Rows from block 11 of a small masked spectrogram model, named by matrix and row number. Rows with one number belong to one channel. Each number is 200 + 40 x the weight over its row's rms, rounded and kept within 0 to 999. All counts start at 0. After the name is the row's rms in percent of the matrix's.
Before each channel's rows are labels from the 100 clips, of 14848, where the channel reaches its highest value: "top examples" is what is common among them. Only what is clearly more common there than usual is listed. The data: single English command words and digits, spoken by a formant synthesiser in many voices.
# convs0: expand pointwise conv (model.blocks.11.convs.0.weight, 480x80x1x1), inputs 0-79
# convs1: depthwise 5x5 conv (model.blocks.11.convs.1.weight, 480x1x5x5, trained with AdamW), a 5x5 kernel
# convs2: project pointwise conv (model.blocks.11.convs.2.weight, 160x480x1x1, transposed), outputs 0-159

top examples: /k/; /z/
convs0.446,080,185,205,208,243,259,311,261,257,250,215,220,111,202,262,280,227,193,213,214,252,185,179,168,252,134,217,151,165,151,143,210,159,182,155,255,237,207,200,186,194,217,213,201,213,215,181,236,207,202,209,219,141,268,258,221,156,212,203,219,207,161,220,229,186,281,194,214,235,272,278,200,138,186,154,193,185,219,219,229,255
convs1.446,083,147,133,206,143,146,171,153,192,161,114,151,218,246,205,192,174,210,126,203,215,194,175,212,229,160
convs2.446,124,250,153,217,254,207,163,213,184,223,164,127,170,115,188,216,166,241,257,156,258,205,136,267,226,215,184,172,244,170,154,207,215,175,110,147,181,201,171,207,198,208,190,253,174,250,174,145,155,198,212,296,269,121,268,233,199,242,184,206,188,186,133,194,173,277,208,106,236,234,200,219,188,204,233,189,157,195,273,185,243,244,201,210,176,255,269,229,216,206,152,289,203,259,225,235,264,249,207,241,199,249,202,124,225,192,237,169,165,224,166,143,159,168,184,135,155,200,280,194,194,192,269,187,215,172,152,195,209,137,202,177,213,241,213,167,166,262,172,188,203,221,208,182,107,163,187,159,183,221,188,227,196,215,208,216,116,243,198,153,211

top examples: /k/; /æ/; /b/; word: back
convs0.242,113,228,207,105,165,192,180,146,158,231,170,289,289,187,195,190,236,206,164,211,190,205,188,196,171,182,198,217,193,187,235,166,157,183,220,179,163,186,114,222,218,205,271,170,296,156,253,158,250,192,181,126,306,211,154,171,237,186,167,211,199,208,192,220,211,220,172,258,222,177,217,151,159,245,193,155,209,101,189,236,224
convs1.242,102,151,152,192,185,183,162,192,190,177,209,220,210,261,270,204,220,188,223,198,215,158,168,82,134,166
convs2.242,126,195,199,197,190,188,289,202,175,121,160,218,179,156,164,220,288,226,175,169,183,217,277,184,125,212,190,187,149,207,169,233,183,195,224,211,166,162,240,115,162,185,176,156,278,258,170,196,246,198,237,183,165,131,218,197,163,239,134,188,117,251,206,228,300,185,244,173,167,179,234,175,187,172,193,198,195,135,202,191,161,164,266,201,187,159,197,193,244,139,238,146,244,152,256,224,265,139,194,155,203,207,218,197,137,213,194,240,244,179,172,156,208,164,144,199,282,165,259,239,202,176,159,202,166,235,181,237,218,239,148,247,196,314,174,220,230,229,160,195,188,203,171,261,161,320,218,175,169,197,204,200,196,280,217,153,172,237,175,179,216

top examples: reverberation; /s/; /tʃ/; word: search
convs0.102,116,212,155,272,166,227,117,158,248,249,207,160,128,150,133,278,199,253,197,179,232,245,193,219,256,181,190,224,204,162,175,195,192,185,213,180,183,184,236,216,222,138,155,235,162,176,223,244,251,181,161,258,217,196,146,175,174,232,189,219,286,191,155,139,156,219,219,230,290,202,197,230,242,206,241,268,199,218,259,207,279
convs1.102,098,208,200,160,176,181,206,170,154,107,196,148,147,147,140,157,228,230,187,206,140,213,241,253,232,225
convs2.102,136,199,218,167,155,243,190,176,156,164,160,227,186,161,234,163,249,192,199,189,170,138,229,203,175,226,175,237,177,126,238,202,245,224,216,198,143,211,202,250,185,186,176,156,221,215,227,207,147,146,213,216,239,178,133,216,127,205,161,263,135,238,166,235,242,177,218,189,209,188,159,242,111,213,250,173,199,178,256,148,182,212,227,241,152,195,107,142,181,161,218,246,277,303,209,175,179,244,277,209,162,186,176,222,153,291,162,244,256,184,267,215,144,103,198,231,202,241,174,193,152,189,197,223,155,259,160,276,127,209,226,221,184,250,227,210,182,190,150,263,179,165,238,219,217,161,237,181,137,167,167,270,198,208,175,116,154,223,236,212,155

top examples: /n/; /ə/
convs0.11,138,233,186,175,184,149,201,170,233,252,194,247,145,210,177,279,235,239,115,192,256,272,168,160,180,209,176,250,275,204,211,239,228,170,151,196,157,262,211,220,175,213,210,263,236,171,193,265,184,228,192,232,180,147,53,151,191,164,185,203,236,240,189,200,183,219,166,216,232,222,222,207,300,181,248,207,187,200,195,201,245
convs1.11,106,203,202,210,181,208,174,170,180,219,255,226,179,215,216,331,235,240,151,195,287,195,176,182,184,237
convs2.11,128,204,143,209,189,262,232,205,152,256,169,172,206,230,195,183,178,199,201,256,255,236,177,201,168,233,179,229,246,143,164,207,181,240,109,188,279,176,153,176,203,181,232,242,225,176,216,196,130,222,171,262,238,241,179,158,153,190,218,134,210,194,161,227,166,240,221,159,207,234,184,180,132,214,161,265,209,158,110,182,161,233,194,163,191,274,213,97,196,282,174,205,216,162,284,122,196,195,233,177,170,146,218,180,183,229,227,236,129,204,216,181,164,197,183,183,119,241,163,186,220,140,148,177,220,138,196,174,154,156,195,210,216,121,189,159,165,163,172,257,255,212,206,203,272,135,143,170,175,218,245,262,246,203,157,138,151,273,154,160,216

top examples: reverberation; /s/; /ɪ/; /z/
convs0.245,106,183,209,284,246,211,180,194,140,210,196,226,228,229,186,269,150,232,156,156,223,157,271,201,238,192,240,154,178,178,115,232,230,231,256,193,174,218,221,185,202,174,227,193,149,238,245,202,237,153,239,275,203,97,220,206,224,295,203,217,243,213,122,193,230,190,260,154,151,203,158,258,155,240,207,203,224,221,139,178,181
convs1.245,105,230,232,232,222,209,203,229,199,183,211,181,186,169,159,170,142,135,120,156,162,159,165,148,122,155
convs2.245,106,190,207,144,268,199,254,160,234,261,121,156,149,225,136,180,240,179,198,165,148,244,246,176,168,215,221,154,164,255,210,205,196,232,201,249,219,204,210,216,252,203,239,242,235,183,167,225,216,157,203,216,191,252,180,127,166,213,275,112,243,163,168,241,250,265,248,162,172,250,152,240,196,240,227,220,238,171,189,167,194,266,176,150,203,236,153,268,179,247,225,142,191,213,177,179,170,191,195,204,216,219,223,290,149,313,193,213,205,167,261,119,221,223,176,200,176,177,243,220,179,273,148,253,249,199,173,199,209,189,203,178,177,138,254,213,209,175,292,179,184,169,169,175,117,262,158,172,250,252,245,190,203,200,206,242,223,132,137,244,238

top examples: reverberation; intonation: rise then fall; /ɝ/; /oʊ/
convs0.85,104,249,211,239,205,149,215,165,229,262,288,148,184,164,202,241,253,240,153,228,220,45,172,249,235,178,169,187,177,190,211,248,293,255,183,198,208,169,175,167,204,133,195,178,172,176,195,138,193,213,171,159,229,196,229,245,178,181,183,216,147,181,213,156,251,180,199,213,208,169,285,123,201,238,216,199,191,217,243,232,208
convs1.85,105,197,226,229,173,143,209,246,163,181,128,241,207,186,159,144,234,211,179,152,138,207,233,161,175,114
convs2.85,114,167,236,152,223,207,191,180,194,98,180,175,224,244,210,220,223,252,174,230,163,209,183,154,232,206,199,268,192,180,125,217,126,251,255,185,197,200,215,173,246,170,149,195,186,162,157,267,178,226,152,141,168,246,203,191,148,171,240,142,288,166,190,192,239,189,198,251,185,214,229,180,175,265,255,246,226,183,201,124,253,151,181,151,188,131,162,257,232,221,235,157,157,148,206,228,115,196,210,188,235,212,249,248,242,236,121,240,303,245,187,204,196,247,189,227,194,195,177,172,229,130,201,119,156,170,241,204,219,280,249,245,186,219,226,255,155,149,237,217,197,199,200,160,277,222,192,234,252,185,197,195,183,216,112,207,290,188,199,232,232

top examples: /n/; /oʊ/; word: no
convs0.448,123,183,232,218,199,187,181,220,182,263,171,235,138,184,238,217,265,186,172,255,217,245,240,269,193,164,261,132,268,162,97,193,217,195,164,220,146,194,208,164,201,110,218,226,232,146,194,172,264,179,195,202,102,178,200,194,246,146,156,181,212,228,227,134,228,236,245,233,140,175,220,226,227,169,157,198,156,205,257,208,149
convs1.448,091,146,147,176,208,212,163,196,212,166,188,160,205,257,191,198,185,208,308,209,193,142,166,293,217,213
convs2.448,123,266,175,167,223,215,222,168,201,192,155,212,234,209,190,225,260,190,170,257,182,254,200,162,235,174,206,184,168,211,161,185,264,205,126,222,263,228,161,180,146,190,132,222,204,170,181,199,160,269,199,149,154,209,264,187,217,150,164,146,189,233,221,295,194,254,245,175,104,202,147,149,179,175,169,137,135,217,145,286,184,174,213,234,184,170,281,213,277,205,100,190,245,148,196,167,195,181,223,135,138,155,239,239,210,224,166,205,189,152,195,164,206,236,196,150,261,189,251,187,217,157,182,221,137,201,198,220,241,189,115,153,263,176,203,109,168,202,191,216,170,230,222,164,275,178,176,202,169,146,235,139,211,129,175,228,170,192,202,261,215

top examples: /k/
convs0.402,138,210,230,175,197,205,199,175,201,200,273,231,195,197,240,212,145,265,185,128,166,219,161,180,160,206,250,241,214,230,177,190,148,101,151,209,244,150,146,235,181,209,207,196,239,243,150,191,153,167,238,216,162,198,283,172,169,169,218,105,207,213,239,156,235,194,175,193,214,250,195,113,123,139,159,242,197,168,212,141,272
convs1.402,093,187,236,147,254,185,215,163,139,245,192,175,192,158,252,194,214,184,122,263,166,205,203,114,227,210
convs2.402,125,180,228,160,131,133,264,169,208,187,222,248,183,229,238,212,178,181,257,172,140,222,207,186,192,157,202,233,199,241,220,248,220,198,237,185,187,125,164,227,185,217,216,214,219,214,150,136,248,197,246,148,143,190,231,153,243,133,184,184,177,283,183,176,173,157,167,298,205,189,135,168,203,156,240,250,220,246,143,285,204,223,220,226,194,169,172,238,265,209,190,181,180,166,248,251,184,159,220,277,167,169,258,220,157,191,184,291,219,204,179,161,224,178,158,216,182,190,198,193,127,294,184,202,234,258,37,158,143,190,151,188,161,211,183,176,160,202,173,225,182,253,196,255,181,182,217,211,172,203,180,229,169,106,246,159,211,175,222,234,158

top examples: reverberation
convs0.356,096,136,190,219,245,161,227,174,194,165,245,207,274,180,214,226,174,191,247,202,232,213,101,190,146,198,145,236,207,156,208,142,125,234,228,195,230,218,159,262,243,225,127,211,186,133,195,184,220,199,179,183,179,216,263,208,158,153,167,159,115,178,225,221,234,203,277,147,241,169,225,237,159,265,256,151,266,181,178,229,171
convs1.356,081,210,124,156,117,195,179,144,163,171,167,198,248,228,290,203,194,204,244,204,207,212,211,259,237,197
convs2.356,104,266,210,152,179,220,143,168,177,180,203,121,231,190,205,230,203,232,197,180,177,282,208,220,266,232,188,162,181,219,264,120,215,226,189,299,208,136,237,241,207,198,259,203,209,150,183,156,240,204,129,221,271,253,206,237,150,228,183,197,200,201,234,282,176,270,180,252,265,249,192,223,179,201,156,288,151,163,192,207,214,205,202,154,237,199,263,264,219,171,158,173,205,250,169,192,168,262,193,196,205,208,209,186,236,199,173,250,137,90,188,237,201,211,283,246,216,159,203,201,217,235,222,291,178,195,216,145,228,148,222,233,245,183,170,269,185,183,215,162,170,201,282,183,227,132,127,188,251,232,179,206,111,220,194,234,214,169,230,229,164

top examples: reverberation; mains hum
convs0.367,054,169,268,235,218,133,225,146,214,219,247,247,127,196,149,198,293,251,192,233,237,264,198,214,208,192,253,212,183,215,185,168,116,184,168,245,233,193,123,180,225,177,185,208,188,256,280,230,157,255,188,185,233,190,242,185,103,254,181,169,164,230,221,243,226,182,171,301,156,217,220,225,233,227,204,213,215,217,199,150,187
convs1.367,108,190,216,192,186,200,212,181,121,184,189,159,135,195,141,189,212,157,86,153,188,209,207,142,156,207
convs2.367,070,187,202,189,245,193,183,237,198,190,211,212,254,271,260,205,229,271,211,245,209,173,192,177,194,204,220,143,262,216,127,195,178,217,199,167,130,202,192,303,158,171,149,272,210,221,151,184,163,160,213,230,193,140,236,185,234,245,175,129,210,82,240,207,185,250,220,119,246,195,149,219,220,216,230,194,232,225,153,156,197,254,140,203,207,149,143,110,163,176,219,186,198,239,187,193,240,237,191,174,177,180,200,252,222,277,164,116,187,255,196,162,171,194,169,147,222,238,243,192,268,100,245,194,222,171,223,133,188,183,139,223,217,180,239,220,187,141,120,154,222,273,157,137,245,227,172,204,193,204,205,192,172,201,182,240,225,213,184,291,178

top examples: /k/; word: call; /ð/; word: weather
convs0.383,130,195,241,216,169,133,137,171,172,252,240,187,167,215,230,248,224,238,203,169,241,167,227,249,239,214,196,131,156,111,205,230,206,183,191,230,178,266,257,157,161,177,205,225,109,210,216,215,193,161,139,239,222,189,185,266,209,225,218,241,274,114,155,131,188,206,124,142,208,217,189,224,187,117,182,224,219,248,185,170,216
convs1.383,096,179,161,150,128,184,269,220,199,224,188,221,243,191,249,203,150,158,230,180,205,157,135,273,152,184
convs2.383,126,209,231,160,214,241,160,251,196,246,154,137,180,126,167,268,232,197,172,179,183,194,307,207,181,184,164,86,185,240,198,190,229,176,242,254,171,185,242,197,234,242,206,155,157,227,246,264,234,208,190,121,156,235,196,185,168,233,157,180,191,201,279,170,213,161,186,198,215,175,169,173,275,213,133,171,226,195,207,191,182,191,228,237,120,194,270,205,153,117,210,214,205,227,239,219,275,272,135,177,106,226,159,170,265,197,238,240,254,171,311,222,159,209,194,212,264,166,164,193,227,230,206,171,144,212,204,231,240,229,183,243,247,218,232,216,216,235,162,224,215,237,191,221,118,265,226,162,216,138,194,172,211,239,217,264,145,210,171,226,203